A small segmentation model, trained from scratch.
Training: adamw at rate 0.0024, batches of 512, held-out accuracy 99%.
Rows from block 4 of a small segmentation model, named by matrix and row number. Rows with one number belong to one channel. Each number is 50 + 15 x the weight over its row's rms, rounded and kept within 0 to 99. All counts start at 0.
Before each channel's rows are labels from the 100 images, of 14848, where the channel reaches its highest value: "strongest on" is what is common among them. Only what is clearly more common there than usual is listed. The data: flat shapes of many kinds, plain or patterned, on busy backdrops. In brackets: how many of the 100.
# convs1: first pointwise conv (model.mid.0.convs.1.weight, 192x192x1x1), inputs 96-191
# convs3: second pointwise conv (model.mid.0.convs.3.weight, 192x192x1x1, transposed), outputs 96-191

strongest on: star (62); largest shape: star (27)
convs1.48:24 24 46 57 59 41 41 46 56 46 35 46 44 59 54 43 50 40 41 53 51 69 28 22 66 62 52 30 41 65 32 39 36 73 68 45 28 62 26 56 74 50 40 58 52 58 44 61 80 36 59 74 64 48 47 51 39 57 56 69 57 53 30 62 41 51 63 69 26 72 53 24 50 30 37 46 35 56 75 63 48 48 48 36 29 22 58 17 30 63 61 47 38 20 49 53
convs3.48:47 49 49 47 41 31 29 80 28 40 50 27 83 52 29 36 53 29 37 31 34 32 11 40 64 24 34 49 64 58 44 24 87 45 50 31 55 60 32 21 53 67 43 29 40 59 48 35 41 34 29 38 38 41 56 27 45 32 73 77 33 50 54 67 55 25 71 28 43 11 50 52 56 51 56 29 45 46 58 44 24 17 40 52 51 58 29 44 27 63 34 46 47 77 52 48

strongest on: triangle (42)
convs1.13:33 39 58 39 48 41 40 73 46 60 71 40 61 43 60 47 44 60 43 68 32 59 66 44 52 49 45 41 53 39 76 00 82 43 55 52 49 52 38 36 56 49 31 39 23 44 51 40 49 53 49 31 89 35 64 60 36 50 60 64 61 61 65 64 38 47 60 33 63 52 15 34 55 25 72 69 77 78 59 38 53 36 48 62 65 40 40 59 62 51 61 22 83 71 44 44
convs3.13:69 39 39 60 00 46 29 64 35 50 58 42 44 57 55 26 35 60 64 42 44 62 26 45 57 33 76 54 54 49 28 51 73 81 57 45 69 57 70 20 35 57 62 46 36 57 45 72 29 24 67 53 12 55 59 38 12 56 64 55 54 48 60 65 39 60 47 33 35 38 37 57 42 44 34 35 45 50 38 62 28 62 31 72 43 53 84 58 80 34 37 80 32 49 79 53

strongest on: square (34); largest shape: square (28)
convs1.10:35 46 55 62 38 80 70 77 41 57 55 60 57 56 46 59 51 31 30 54 68 56 59 35 25 44 48 36 46 35 81 11 57 36 48 46 59 49 40 46 33 35 55 46 46 30 60 66 59 50 55 52 76 62 26 34 71 62 51 81 58 22 59 36 61 49 19 69 57 34 46 62 76 41 50 41 28 49 52 53 50 53 57 55 50 40 46 75 61 82 21 50 34 79 61 49
convs3.10:46 87 50 29 59 57 74 62 46 31 76 67 63 35 36 56 54 36 41 57 78 26 65 34 58 35 61 42 61 34 70 68 63 63 39 51 31 67 41 61 34 36 58 59 19 60 47 63 78 45 54 54 52 56 43 42 46 69 27 37 71 46 71 31 56 44 65 48 67 39 61 58 63 74 33 44 69 54 51 40 77 48 44 63 52 51 54 67 41 63 37 43 38 68 73 61

strongest on: hexagon (37); largest shape: hexagon (35)
convs1.132:29 67 63 37 44 37 49 50 27 53 45 39 62 48 49 45 22 54 33 20 44 46 54 67 85 35 70 52 34 39 36 59 38 45 61 62 40 55 84 61 76 40 64 57 63 56 63 55 35 38 57 95 35 49 42 61 66 54 32 65 61 54 50 48 44 55 46 48 58 49 32 49 61 42 48 59 80 50 59 54 48 37 48 61 10 21 55 44 20 54 36 55 58 61 41 36
convs3.132:79 52 31 58 26 61 54 51 49 66 25 66 19 68 55 52 39 67 53 38 58 67 62 37 18 66 71 41 53 62 35 48 64 72 42 56 62 66 66 30 59 59 64 61 30 47 67 41 60 32 58 50 22 51 85 60 39 78 76 34 45 27 52 66 47 59 79 21 50 47 21 58 70 55 35 60 11 39 51 64 33 58 51 73 67 49 82 49 85 42 54 42 40 27 44 38

strongest on: count: two (41)
convs1.33:37 63 48 51 66 44 41 57 50 45 58 37 29 58 45 53 68 80 53 62 51 73 47 51 18 35 57 65 28 56 72 20 39 63 55 72 48 44 77 31 67 66 31 30 74 45 80 42 49 75 34 45 54 54 29 54 33 59 55 40 54 52 57 45 53 32 53 64 59 42 59 34 43 42 40 68 49 49 75 53 64 63 50 68 40 20 61 68 58 45 53 52 94 48 72 53
convs3.33:59 59 61 45 45 43 66 39 40 47 42 46 50 32 52 39 61 32 48 56 33 68 70 32 42 39 22 35 33 66 36 30 30 09 26 64 76 49 40 27 68 96 45 59 64 43 63 30 69 82 43 58 70 54 44 67 76 45 43 47 42 75 63 74 60 46 56 64 69 48 44 38 62 49 70 56 53 63 68 36 74 46 49 66 42 32 53 65 40 74 38 54 85 26 49 56

strongest on: white shape (94); its colour: white (49)
convs1.55:39 40 58 52 55 45 47 70 99 46 85 57 63 31 42 53 54 48 60 33 99 61 64 48 59 57 66 50 52 54 44 61 55 40 46 49 55 44 47 49 43 58 44 65 48 36 56 99 47 43 24 42 26 36 50 48 43 99 53 35 42 65 52 64 45 45 39 47 49 60 52 41 50 53 46 42 60 69 59 49 52 60 45 48 52 38 64 43 51 38 53 58 28 47 55 59
convs3.55:52 64 46 64 44 61 65 38 99 36 24 58 30 40 43 31 63 31 69 79 61 39 60 53 78 59 44 76 45 58 47 34 42 55 47 77 50 59 27 51 44 59 70 27 56 48 54 84 72 60 59 40 55 43 62 77 37 84 48 48 76 69 44 45 55 68 48 54 39 66 63 58 59 42 51 41 41 56 54 50 59 65 49 47 38 54 41 49 31 43 38 24 50 52 53 57

strongest on: count: five (44)
convs1.187:37 57 79 33 16 81 34 50 65 23 40 36 71 49 30 37 50 49 52 38 43 51 80 48 45 38 35 53 54 56 64 64 49 22 29 52 59 28 21 56 44 44 79 56 53 51 54 65 26 69 49 43 34 55 22 56 70 42 46 59 56 51 83 34 37 58 15 58 71 36 50 28 51 59 52 97 63 39 31 59 58 25 45 50 77 50 47 49 52 30 56 40 51 64 65 65
convs3.187:45 50 55 47 71 83 54 50 52 57 40 48 44 42 72 58 31 59 37 54 34 48 67 41 54 51 60 44 34 63 65 55 40 54 87 80 46 31 62 74 48 36 62 63 55 40 80 68 61 44 45 41 63 38 42 42 54 42 75 42 54 49 48 59 35 68 54 56 58 48 45 56 62 66 23 39 53 45 54 31 51 39 54 32 86 72 62 64 61 34 57 58 40 61 38 40

strongest on: hexagon (32)
convs1.142:36 61 61 34 61 67 50 55 52 33 47 48 48 57 64 16 71 59 42 04 57 42 34 15 68 52 21 60 54 20 59 63 37 56 47 72 36 45 46 47 64 39 33 34 42 67 62 65 78 71 38 55 74 30 29 70 61 56 40 40 67 62 65 64 59 28 60 48 66 49 44 26 45 73 22 70 60 49 70 33 54 82 52 63 74 74 55 25 33 32 34 40 68 65 43 48
convs3.142:50 47 58 45 64 44 66 37 47 59 40 37 54 61 40 28 49 40 37 40 36 64 28 34 65 40 46 43 49 57 64 73 32 74 42 78 52 45 40 66 52 35 43 28 57 48 51 52 25 43 74 61 27 69 69 66 53 51 54 51 68 54 69 59 48 23 53 56 50 53 63 21 58 57 41 68 73 68 62 61 45 71 27 46 48 30 67 63 29 51 21 62 13 34 63 62

strongest on: star (34); largest shape: star (26)
convs1.103:37 44 54 41 44 37 36 51 39 81 48 51 60 51 53 30 77 20 38 50 61 53 40 15 46 34 26 32 37 43 52 58 46 52 71 16 30 42 10 50 60 45 49 58 33 47 55 61 50 37 36 87 35 45 70 60 47 51 35 74 63 60 05 38 70 53 60 55 33 77 47 32 38 46 46 55 40 69 53 87 41 52 47 40 46 66 57 41 14 53 53 38 35 81 35 43
convs3.103:72 46 53 50 79 58 40 17 45 75 48 52 30 65 79 49 27 77 62 47 29 49 76 36 32 63 20 41 61 47 68 72 44 40 66 49 46 64 56 32 42 47 47 60 43 56 66 70 60 62 62 23 46 43 40 67 45 51 54 42 34 63 52 43 35 68 66 25 44 80 53 65 57 60 46 74 48 34 59 66 53 65 77 79 54 29 47 53 56 42 56 64 44 64 72 47

strongest on: star (40); flower (35)
convs1.44:68 45 47 60 25 57 41 57 54 53 46 37 91 64 54 48 55 43 59 60 40 23 51 59 46 38 52 38 60 43 36 60 79 78 57 63 37 41 46 42 50 42 44 58 45 65 54 66 56 42 00 59 19 20 43 67 69 53 52 47 59 37 27 68 67 34 44 66 32 58 62 62 40 44 67 47 33 41 40 50 62 55 46 49 50 40 49 32 39 47 60 55 31 28 64 60
convs3.44:52 51 35 59 31 74 46 60 65 49 49 59 40 33 49 28 64 28 71 50 51 66 54 52 46 65 56 45 19 57 36 46 41 61 46 55 74 56 34 43 46 52 60 30 39 55 58 38 59 50 09 80 20 21 69 30 45 40 59 35 71 41 59 38 31 75 59 55 53 49 38 60 16 47 28 49 54 56 44 52 48 50 50 48 78 51 57 66 51 28 52 71 20 38 73 80

strongest on: square (36); largest shape: square (27)
convs1.111:51 50 71 17 21 49 55 57 44 56 33 38 77 55 87 50 36 71 31 35 45 39 60 58 48 40 69 64 53 48 35 43 80 37 57 27 35 50 96 45 56 67 31 65 56 37 57 60 12 54 66 64 63 48 61 55 33 61 51 60 61 64 66 61 50 51 52 43 36 24 37 45 45 51 39 55 62 44 22 42 32 54 44 64 45 20 58 37 47 38 59 62 48 41 57 48
convs3.111:51 76 00 48 53 55 68 52 56 49 56 70 46 26 55 53 46 57 62 39 77 51 63 33 58 52 58 56 72 55 48 52 65 59 13 46 58 53 63 38 59 63 74 78 40 35 63 66 56 55 59 48 36 40 53 57 55 63 66 55 48 53 53 43 37 72 77 12 39 51 46 54 72 69 48 64 39 67 99 64 23 44 48 52 46 56 78 42 65 61 47 41 52 37 46 47

strongest on: triangle (59); largest shape: triangle (47); rhombus (35); largest shape: rhombus (26)
convs1.80:43 66 44 25 36 25 70 77 46 54 64 10 48 49 29 49 46 39 35 48 63 55 70 92 64 78 40 50 36 62 38 46 41 48 59 15 36 52 64 65 26 43 67 64 65 36 49 53 47 74 36 41 50 51 52 29 33 51 51 63 59 56 62 38 36 59 66 72 33 50 57 51 57 66 51 73 62 55 09 75 41 36 73 24 33 63 54 53 65 25 29 72 54 52 38 50
convs3.80:59 33 47 55 17 33 55 33 54 43 52 48 50 39 24 34 60 42 53 49 47 76 63 81 55 71 42 52 62 72 33 54 61 70 37 54 44 36 28 74 69 57 49 66 81 43 72 48 67 73 54 66 81 36 60 46 48 50 41 23 75 45 36 68 22 56 62 46 78 48 52 51 57 46 63 65 45 58 69 43 62 47 35 55 29 79 42 61 46 60 78 58 51 42 38 61

strongest on: white shape (89); its colour: white (49)
convs1.147:52 48 38 49 68 48 32 66 95 53 94 53 55 37 55 35 56 52 55 38 88 40 84 43 45 42 40 39 39 46 42 50 36 43 48 65 28 45 38 30 38 66 47 52 52 55 53 99 63 62 80 55 54 41 46 56 48 99 44 58 54 54 34 85 52 40 57 41 43 63 49 31 45 43 49 46 49 60 36 46 48 56 58 58 57 56 66 34 46 44 51 50 37 41 60 43
convs3.147:43 39 50 86 58 46 65 37 09 55 86 47 61 55 50 41 47 35 51 31 66 74 54 40 30 63 45 31 27 29 59 77 40 47 36 48 72 32 70 48 51 49 29 49 34 51 51 15 45 46 26 66 29 62 64 20 50 25 56 61 69 30 45 58 21 33 62 52 60 26 36 48 54 70 59 79 72 33 49 34 55 54 38 42 59 50 60 45 52 71 75 54 35 69 68 63

strongest on: count: two (41)
convs1.96:45 50 59 51 49 85 38 55 46 28 79 47 38 53 39 53 70 50 51 69 30 36 53 54 60 61 44 48 43 67 63 44 54 55 46 38 64 64 66 00 56 67 48 61 73 35 54 46 66 58 32 40 39 68 23 34 50 45 41 66 83 77 57 67 57 65 69 41 52 31 69 30 54 53 44 74 67 67 31 62 66 49 81 35 66 75 67 35 64 40 33 70 53 13 67 59
convs3.96:58 66 80 54 75 59 50 35 75 48 69 39 32 57 30 58 42 69 61 28 69 44 51 60 61 54 74 54 61 47 60 74 45 68 81 39 61 44 66 54 32 37 53 64 50 71 48 58 43 43 52 66 33 85 64 60 31 69 43 87 53 59 43 53 32 61 63 41 44 73 60 21 39 59 30 47 50 65 54 40 72 86 40 62 48 50 48 59 52 74 37 32 13 47 69 34

strongest on: square (39); largest shape: square (30)
convs1.74:42 43 43 70 40 74 35 75 54 73 62 72 67 65 64 85 26 74 51 45 52 44 52 72 78 68 52 51 70 58 45 47 43 47 16 48 56 42 70 65 67 39 73 34 45 43 69 51 38 64 39 39 47 61 63 31 45 58 78 33 62 67 53 48 09 50 23 50 20 32 58 34 55 20 43 16 54 55 47 63 42 47 33 66 38 58 57 74 48 87 68 45 59 61 58 71
convs3.74:48 68 50 52 51 70 48 38 62 51 65 38 50 50 54 88 27 62 37 20 94 53 62 60 42 40 68 56 53 40 61 51 65 80 71 69 42 63 59 59 53 43 62 59 61 65 60 65 80 52 74 67 39 52 81 30 30 45 62 76 31 48 50 27 40 57 69 43 34 56 46 49 59 66 54 69 40 60 55 56 26 52 45 49 60 33 48 32 53 38 42 31 22 45 61 49

strongest on: count: five (65); gear (32)
convs1.122:32 76 90 30 16 50 71 51 29 69 49 26 68 60 52 60 44 55 78 73 53 36 55 50 56 47 41 72 38 80 62 53 67 50 41 38 38 57 39 38 59 43 42 63 52 51 55 59 43 56 44 64 54 62 48 57 46 28 63 49 10 58 51 32 45 64 45 71 41 51 40 47 46 53 72 65 66 60 00 47 99 41 59 31 43 53 56 45 49 51 43 51 35 55 47 64
convs3.122:48 31 00 68 45 54 53 40 23 70 52 54 47 06 65 30 71 64 56 69 24 45 20 58 41 62 33 57 49 40 43 45 59 44 47 67 55 47 54 73 52 52 49 51 60 54 52 39 26 54 77 50 77 33 50 55 47 45 50 44 67 37 66 76 57 28 56 57 52 53 68 65 46 53 54 47 49 43 99 45 53 42 42 63 58 61 54 55 54 84 61 52 51 72 44 46

strongest on: count: two (41); square (37); largest shape: square (29)
convs1.128:60 64 49 62 47 47 52 55 49 72 65 62 77 62 69 61 66 86 50 48 38 53 53 51 18 36 51 25 47 31 36 55 36 29 58 51 18 14 65 74 70 64 28 38 49 62 73 38 28 58 47 64 47 36 63 78 46 40 27 47 64 80 52 40 44 57 51 39 53 27 33 63 41 54 55 37 73 41 38 45 44 69 42 72 46 49 69 50 29 44 82 43 49 41 68 51
convs3.128:64 70 47 53 28 68 54 63 40 40 48 48 42 29 49 34 72 45 48 50 69 66 74 54 75 43 55 30 47 58 55 54 66 53 60 49 73 46 37 41 50 74 66 61 53 46 69 61 70 60 44 69 59 60 53 44 49 58 69 42 36 61 74 73 30 77 83 21 74 57 46 60 69 51 42 62 44 68 72 37 38 46 36 68 59 56 70 55 59 69 47 74 32 47 58 78

strongest on: star (42); flower (41); cross (40)
convs1.58:51 24 45 69 67 47 54 44 69 53 64 64 50 46 75 61 73 75 59 52 54 56 44 25 44 65 50 32 40 62 10 54 33 40 45 33 41 40 49 60 51 54 20 40 36 59 51 54 52 27 51 72 70 36 75 42 29 45 55 67 65 56 09 50 47 40 53 42 30 63 81 34 23 44 42 35 62 54 58 66 59 53 44 49 31 69 50 26 45 43 58 65 40 30 37 44
convs3.58:40 57 61 55 74 67 65 33 55 51 50 57 44 80 73 74 44 68 69 59 76 69 73 59 52 63 63 42 52 63 66 58 38 50 67 68 42 59 61 58 48 63 85 63 57 44 66 77 65 63 79 51 58 64 54 57 55 47 45 32 80 58 60 25 43 60 41 63 70 90 67 63 65 44 39 61 44 58 42 67 65 87 66 66 77 18 59 46 64 45 46 47 39 28 46 39

strongest on: count: five (39)
convs1.25:58 36 25 53 61 64 53 07 58 49 43 74 44 31 49 39 51 50 41 34 41 19 62 35 54 50 25 66 30 48 55 61 53 65 55 49 48 43 38 34 71 68 47 61 30 51 54 39 58 53 54 51 57 31 54 85 68 72 54 49 41 46 49 91 59 37 60 31 48 65 57 21 61 57 59 36 57 44 67 44 33 61 49 51 52 76 57 40 50 45 53 73 52 33 34 58
convs3.25:52 47 45 39 40 33 68 38 37 52 53 17 44 67 44 38 47 57 14 50 54 53 69 43 41 20 45 57 47 48 36 52 47 35 32 49 54 43 50 54 51 45 33 52 64 50 52 62 59 46 71 51 49 99 64 60 61 51 54 30 42 52 51 66 59 55 44 54 50 38 49 43 61 56 66 69 54 48 53 52 98 55 29 21 53 51 37 30 34 56 36 37 61 52 42 36

strongest on: triangle (70); largest shape: triangle (30)
convs1.109:50 35 60 49 66 25 59 45 70 17 57 71 56 36 66 41 51 56 46 52 52 60 62 54 58 80 52 53 53 69 49 47 46 86 69 46 23 33 06 82 47 41 43 41 34 50 10 59 32 68 46 45 44 50 61 47 46 51 35 41 45 53 73 33 17 70 63 48 49 41 49 60 36 45 71 74 71 75 33 57 52 68 54 17 64 65 31 51 59 35 76 31 67 46 60 40
convs3.109:43 52 55 27 71 71 25 59 25 71 74 49 68 54 67 59 32 53 32 59 49 42 52 15 63 44 45 29 59 26 56 48 44 52 65 44 55 58 71 20 39 53 66 35 26 48 56 43 60 34 48 50 32 60 58 33 59 45 50 58 26 59 53 48 61 42 58 57 51 55 64 52 56 35 47 56 53 14 54 76 65 45 70 50 73 49 79 20 64 48 41 51 56 77 71 38

strongest on: star (38)
convs1.98:72 23 43 73 56 65 36 46 72 31 31 39 41 61 79 77 53 72 46 61 45 59 41 20 60 44 20 58 33 63 38 39 30 61 21 59 41 54 33 41 76 48 28 58 68 58 63 32 46 57 60 67 78 52 49 30 14 48 38 61 44 46 29 63 43 47 53 55 45 53 78 31 49 38 41 42 65 55 52 86 52 44 68 27 37 49 58 51 35 52 47 65 55 34 52 56
convs3.98:29 30 29 59 31 23 31 42 43 49 50 35 71 50 25 17 48 24 44 49 39 50 46 35 56 38 19 67 49 43 30 42 60 40 37 52 52 36 18 28 56 50 29 25 35 59 33 54 56 36 29 56 29 43 28 24 33 44 53 55 55 47 45 68 48 30 68 44 40 20 24 22 31 38 48 32 47 50 76 41 30 35 45 36 52 64 39 65 22 48 42 60 27 70 35 37

strongest on: triangle (46)
convs1.154:42 65 72 56 52 68 27 80 44 53 44 59 58 59 32 29 41 25 62 72 59 55 99 75 60 60 51 40 56 56 56 78 52 38 60 62 57 36 31 26 49 45 56 44 47 50 52 58 56 59 43 42 50 49 05 44 48 41 62 38 48 66 53 50 58 78 47 51 48 28 76 45 64 83 31 49 52 28 55 47 48 34 39 59 73 56 25 52 53 46 49 40 75 37 58 34
convs3.154:46 67 48 36 41 32 30 77 25 39 53 26 38 51 49 56 69 51 59 36 42 51 02 49 76 37 60 47 61 28 25 52 46 50 46 52 30 54 66 30 46 35 59 56 46 54 41 61 20 54 62 41 53 50 79 63 54 70 54 78 54 42 40 32 65 52 40 38 35 45 58 35 57 70 60 61 56 88 45 47 81 45 32 48 38 47 52 50 59 61 27 35 32 45 71 36

strongest on: square (37); largest shape: square (27)
convs1.172:36 44 58 24 42 31 69 58 49 65 44 46 65 60 50 44 60 48 43 16 60 67 48 72 69 40 63 57 37 47 66 59 50 63 55 68 49 76 56 69 61 49 48 43 65 35 42 34 52 30 30 59 53 46 47 32 56 65 45 26 63 61 69 52 57 47 58 33 35 32 44 62 69 46 44 69 51 79 67 49 39 59 18 19 29 53 53 34 60 42 32 62 63 79 47 44
convs3.172:75 29 40 52 36 69 48 62 48 58 24 39 67 39 49 64 53 43 42 40 75 40 66 41 45 41 57 39 28 35 45 41 58 48 45 39 53 18 39 70 25 32 52 70 49 64 29 36 75 42 47 57 55 48 38 25 21 58 57 48 58 30 34 61 49 43 34 23 66 37 31 70 44 33 69 65 25 33 52 56 60 59 55 55 54 51 31 20 45 55 53 25 43 64 40 40

strongest on: count: two (47); square (37); largest shape: square (29); largest shape: pentagon (25)
convs1.21:64 56 49 46 23 39 18 61 44 51 64 40 58 43 47 29 41 45 25 58 29 56 38 49 49 40 23 37 51 42 30 28 36 43 31 15 68 34 47 41 59 23 43 16 56 51 43 55 15 45 52 43 44 54 50 56 54 23 86 42 61 52 41 67 50 61 75 46 27 57 44 54 20 25 42 50 45 64 60 50 46 44 32 64 63 58 63 27 54 56 55 38 28 48 37 38
convs3.21:29 42 19 44 67 79 22 42 24 70 76 52 61 35 37 76 57 68 44 41 56 43 67 51 55 47 41 36 45 40 63 63 40 60 57 97 36 37 48 93 46 33 42 77 60 60 53 46 54 71 47 40 60 59 55 72 52 51 34 57 41 75 49 35 52 64 75 74 47 80 52 34 31 45 54 70 60 58 75 48 70 38 44 43 52 75 58 56 36 52 50 62 18 64 49 43

strongest on: frame (33)
convs1.50:47 42 57 30 58 34 45 63 44 41 63 41 45 44 62 67 55 71 44 57 50 59 56 28 30 63 40 60 36 30 77 34 48 51 63 53 47 42 39 60 77 75 49 20 57 40 53 37 21 56 32 79 61 44 68 82 32 57 31 55 58 48 22 47 58 41 49 46 63 62 38 53 30 58 50 53 53 59 40 52 57 67 46 65 41 33 57 65 11 54 71 31 75 67 72 23
convs3.50:44 20 35 51 35 53 45 83 64 53 60 49 53 43 38 55 50 66 47 51 60 40 17 55 56 50 86 76 60 35 39 56 51 71 56 50 26 45 51 73 50 10 52 41 39 55 39 49 34 16 53 54 27 47 64 53 54 66 42 46 60 34 19 34 72 53 20 67 33 37 56 43 19 30 39 29 46 41 34 51 39 55 39 34 59 69 56 35 65 27 68 34 42 57 43 40

strongest on: count: two (43); ring (42); largest shape: ring (34)
convs1.57:51 33 64 58 46 49 69 46 55 72 53 56 34 58 20 72 54 38 52 50 22 24 37 67 56 73 49 64 26 74 51 55 65 41 57 55 48 65 56 57 54 87 62 36 36 92 52 45 74 62 49 42 58 23 24 55 38 63 41 32 43 52 69 61 84 42 40 38 48 63 73 71 58 49 47 60 59 27 65 29 65 63 52 40 37 63 47 51 43 42 14 82 49 34 43 60
convs3.57:62 75 35 56 50 42 42 67 64 58 36 39 64 57 43 70 47 60 60 58 86 42 66 41 59 59 54 50 79 36 60 53 40 67 60 44 49 40 33 44 45 38 61 29 55 31 62 56 71 38 83 53 32 00 53 33 51 58 39 79 39 38 35 38 43 56 50 38 73 52 47 56 69 45 22 52 41 58 65 19 37 46 51 46 60 54 64 43 59 49 44 44 52 42 33 67

strongest on: square (45); largest shape: square (34)
convs1.26:20 36 82 39 67 55 66 67 52 53 68 48 56 41 56 31 55 65 28 82 85 35 65 74 52 52 67 45 53 74 64 30 59 55 41 44 60 41 63 37 65 42 49 51 59 31 65 53 54 69 39 54 39 21 46 25 57 44 70 57 52 63 70 55 37 53 58 43 32 30 41 14 74 45 78 36 57 60 23 62 83 37 33 45 62 48 55 81 47 44 50 53 41 36 64 34
convs3.26:72 34 82 22 57 78 53 49 66 45 31 71 46 54 47 45 79 68 31 56 50 25 81 32 82 72 75 39 49 57 84 42 70 49 49 56 46 41 54 56 31 47 56 61 32 69 57 31 79 33 13 57 59 82 45 40 48 58 50 26 48 50 66 52 58 55 74 62 74 13 71 78 53 47 25 40 44 50 37 39 40 36 76 51 57 67 38 64 53 49 58 46 70 69 39 75

strongest on: triangle (44); largest shape: triangle (30)
convs1.133:19 32 53 28 45 57 79 53 42 39 52 49 67 27 54 20 38 45 47 46 44 61 61 63 67 53 50 68 30 58 39 65 45 28 65 60 37 64 73 68 80 55 64 56 52 67 57 42 52 37 37 68 34 43 88 61 51 61 44 36 56 37 57 35 41 47 45 49 45 38 43 47 71 30 42 54 62 54 52 45 30 52 52 62 31 33 38 50 31 24 63 82 54 82 30 43
convs3.133:24 26 47 47 46 61 14 63 47 45 89 19 66 24 52 68 48 55 45 47 41 29 25 36 72 17 30 44 55 37 54 74 35 33 82 45 26 37 44 73 26 34 42 51 75 54 37 59 33 68 60 45 61 49 47 37 44 52 43 67 34 74 68 32 49 42 38 66 39 64 60 24 42 46 54 51 73 68 40 31 57 40 45 33 40 66 44 32 04 42 48 63 48 58 46 37

strongest on: count: two (41); largest shape: pentagon (27)
convs1.112:47 46 59 71 37 77 48 76 64 66 49 57 70 59 54 70 40 46 33 52 45 46 62 52 30 53 45 31 71 44 88 27 49 38 56 34 60 49 71 52 38 38 50 41 54 23 47 61 67 48 51 45 80 56 38 33 82 49 38 75 64 45 50 54 57 57 32 52 60 35 31 71 65 25 43 24 48 50 47 75 54 35 64 49 43 46 51 69 64 99 39 53 54 70 44 51
convs3.112:56 64 59 25 54 71 72 60 45 49 72 78 67 46 36 73 47 41 45 55 76 36 60 54 34 35 70 36 38 30 58 64 56 69 49 57 30 54 61 73 40 40 63 63 21 69 46 54 78 33 53 73 42 48 54 25 48 57 44 50 67 41 76 32 62 41 74 49 72 45 44 62 51 56 51 45 54 51 57 58 60 48 49 60 61 46 53 45 45 47 48 26 42 73 75 51

strongest on: square (33); triangle (32)
convs1.64:19 55 36 34 66 59 55 61 69 69 53 41 47 50 76 30 40 70 38 48 51 52 42 45 34 47 53 63 64 60 41 19 66 34 30 27 64 35 65 71 40 39 43 54 70 53 99 52 78 73 58 50 52 48 65 54 33 45 67 56 50 56 40 50 51 43 50 55 75 38 68 44 73 63 52 34 46 37 48 36 46 43 66 83 67 53 40 89 67 60 52 65 54 40 60 73
convs3.64:52 29 59 48 56 71 49 56 37 56 20 52 41 45 47 32 32 39 54 47 33 48 58 60 58 69 58 38 49 49 58 31 64 52 45 32 65 00 63 64 25 50 50 64 33 34 66 45 41 31 27 39 62 36 58 51 28 48 70 34 55 47 49 77 37 47 68 38 59 27 48 70 63 53 45 15 44 44 56 39 38 63 48 38 53 62 29 64 60 59 81 31 39 51 10 36

strongest on: white shape (68); gear (51); its colour: white (35)
convs1.157:69 33 49 66 62 68 61 56 99 62 79 56 60 53 48 69 67 37 66 52 73 66 53 37 41 72 57 41 37 50 54 40 45 41 60 25 36 61 45 49 42 47 35 60 51 35 59 83 43 36 28 63 51 66 60 36 49 99 41 56 48 38 38 50 55 34 50 48 58 74 81 36 47 38 40 39 53 74 73 42 32 37 71 36 36 52 50 49 51 46 46 44 71 49 61 50
convs3.157:41 34 36 26 64 35 18 61 13 68 66 34 76 55 66 59 34 73 34 29 50 55 48 34 42 27 44 44 52 38 59 58 79 45 61 26 54 46 64 41 61 43 31 60 59 54 47 18 50 48 65 55 46 31 38 43 55 02 53 49 31 49 42 73 62 29 46 47 55 09 55 44 46 43 69 52 47 30 70 52 18 36 60 37 62 44 33 37 67 64 41 69 43 74 51 61

strongest on: count: two (41)
convs1.106:56 87 59 16 22 17 29 43 65 49 38 64 65 48 40 52 46 36 62 57 35 61 66 59 58 66 23 42 37 77 50 20 65 38 33 47 60 67 74 08 58 32 60 63 44 68 73 17 68 38 56 41 74 38 67 79 55 42 74 32 54 49 45 52 41 60 32 75 64 59 73 62 61 57 69 66 76 43 26 47 68 50 54 72 67 61 64 59 57 33 53 50 64 44 33 54
convs3.106:54 43 79 88 47 16 83 57 55 49 20 25 60 69 71 13 58 37 42 49 26 70 77 43 24 34 29 76 30 56 33 41 57 45 34 48 55 55 27 24 66 74 53 35 50 52 45 59 64 51 49 53 64 63 35 42 39 43 70 38 50 26 74 65 39 23 71 12 54 11 51 56 49 59 50 61 48 56 55 39 27 58 53 56 57 29 51 52 42 62 57 56 56 58 58 53

strongest on: square (38); circle (33); largest shape: square (28); largest shape: circle (28)
convs1.161:74 61 37 56 63 46 45 57 53 62 77 68 39 47 64 44 35 60 38 53 45 72 69 56 45 69 46 60 38 54 37 34 66 44 60 22 72 75 48 61 37 62 40 00 54 65 44 50 35 37 51 56 72 51 52 52 50 44 39 45 74 72 46 50 64 77 47 34 55 75 77 92 40 37 49 67 33 63 62 62 62 53 57 34 27 40 49 44 44 47 59 55 60 71 48 57
convs3.161:56 39 52 53 66 45 45 59 46 68 41 21 85 57 74 59 50 83 36 57 86 75 51 28 55 58 71 55 50 22 43 39 51 51 43 50 47 29 42 35 64 41 86 57 79 39 53 40 65 53 53 50 59 57 46 37 68 46 38 44 56 19 25 37 70 46 58 32 64 46 37 70 57 41 49 50 55 46 35 54 35 43 63 46 71 20 59 26 73 40 56 22 67 59 24 59